A small model that predicts nearness at each pixel, trained from scratch.
Model: 64-pixel images, encoder arch vit, encoder norm layernorm, encoder activation gelu, encoder patch size [8, 8], encoder layers 6, encoder width 320, decoder norm groupnorm, decoder activation relu, decoder widths [48, 96, 144, 192].
Training: nadamw at rate 0.0015, 20500 steps, batches of 128.
Rows from block 2 of the encoder of a small model that predicts nearness at each pixel, named by matrix and row number. Rows with one number belong to one neuron. Each number is 128 + 32 x the weight over its row's rms, rounded and kept within 0 to 255. All counts start at 0. Numbers have three digits each.
After each neuron's rows are labels from the 100 images, of 14976, where the neuron reaches its highest value: "lies over" is the class under the peak; "top examples" is what is common among them. Only what is clearly more common there than usual is listed. The data: rendered dice on a table.
# fc1: MLP up (encoder.blocks.2.mlp.fc1.weight, 1280x320), inputs 0-63
# fc2: MLP down (encoder.blocks.2.mlp.fc2.weight, 320x1280, transposed), outputs 0-63

fc1.266:131164147149128145113161121109124111105064174169097119129072137154169148180141103145105106095106138079064149133139161150124125150168164186092099088119137069130146111086069190140139108143137111
fc2.266:133206095095083128099132073150145091139143156109099113135113120119137108152091151091151119068107167141159140113243114091167169078095098050129093125131150117144154174175126141103177101111079096
lies over: die with four on top
top examples: dice: three

fc1.736:138179128165127132150095116123133081056074196125157100118149135110157094138165178124100136118154111100137122169139202112139152112084113185153122148088140039118133134131058140120111117164124078
fc2.736:128110089174095186091119117145158177186183155143087148146082191144104059196085136126122126134120099077140091088165105139148182136182134110132156096125066171151123108121099166157158120069166125
lies over: die with two on top; die with one on top
top examples: dice: three; two on top

fc1.164:104045132089156117100155112157124164109110151156140121130120118069112184184162117184144062106127136144094087102176154188147119147092184146102127093131134148133128121107076122184069138056165145
fc2.164:135088135143192148068130094030125120163139146119146099111105153113134125131150107114138073113093105129078103137255177091115140093102158126122128135138192124105137134131142140159083145110147099
lies over: die with five on top; die with four on top
top examples: dice: three

fc1.669:087127136138147075184135093117113085088130139140163081152139054148113095173122119173094098139095125108100135145172113127104136150161144106114085122158113015199136083114108116151145160159148100
fc2.669:151206095164146105112121098100164095141063100134138140144127113151144120152128184130096096082112132101123174134201103140104147104070131112113095096133141161114093154112116112113132152157058088
lies over: die with one on top
top examples: dice: three

fc1.704:074137135135101073193120137167158090110151127143147102179152099140129109182131116158126145147117105105099110126133074136104112161128135097134143106125095017172107133103139156108127169170183129
fc2.704:145185086103157129113159081123158093095152127109117100131105110097186197130113164166104127100152139125164197113198124107138161134101109146089092089148137134139110178173097065104146143167105127
lies over: die with one on top
top examples: dice: three

fc1.678:125113127080204127107169122111114128107133132142134106141095141107181161146100123117160055126050116162064129127155111137114131134170161124055125101151170128160147126091098159150167139105164088
fc2.678:132146107087171147131157092084167155101113186099158129129086119121101118110107185083115094104131094168121107125211093123149160075105148113168121144113164136098134104071086151141144102123133077
lies over: die with six on top
top examples: dice: three; black die

fc1.8:131119123157134113136100142152140085072065158145171127176175119150099080125135161089143096138124122101063109136134150131099145089076160088159127165094166052113112134072127180142121110166102124
fc2.8:105115094162075096172145114088118183179190121129139128128112097172131117163095099119152133129145105077196146118162095146160172175179095088111075045130098138158130129129131137110171132094153150
lies over: die with five on top
top examples: dice: three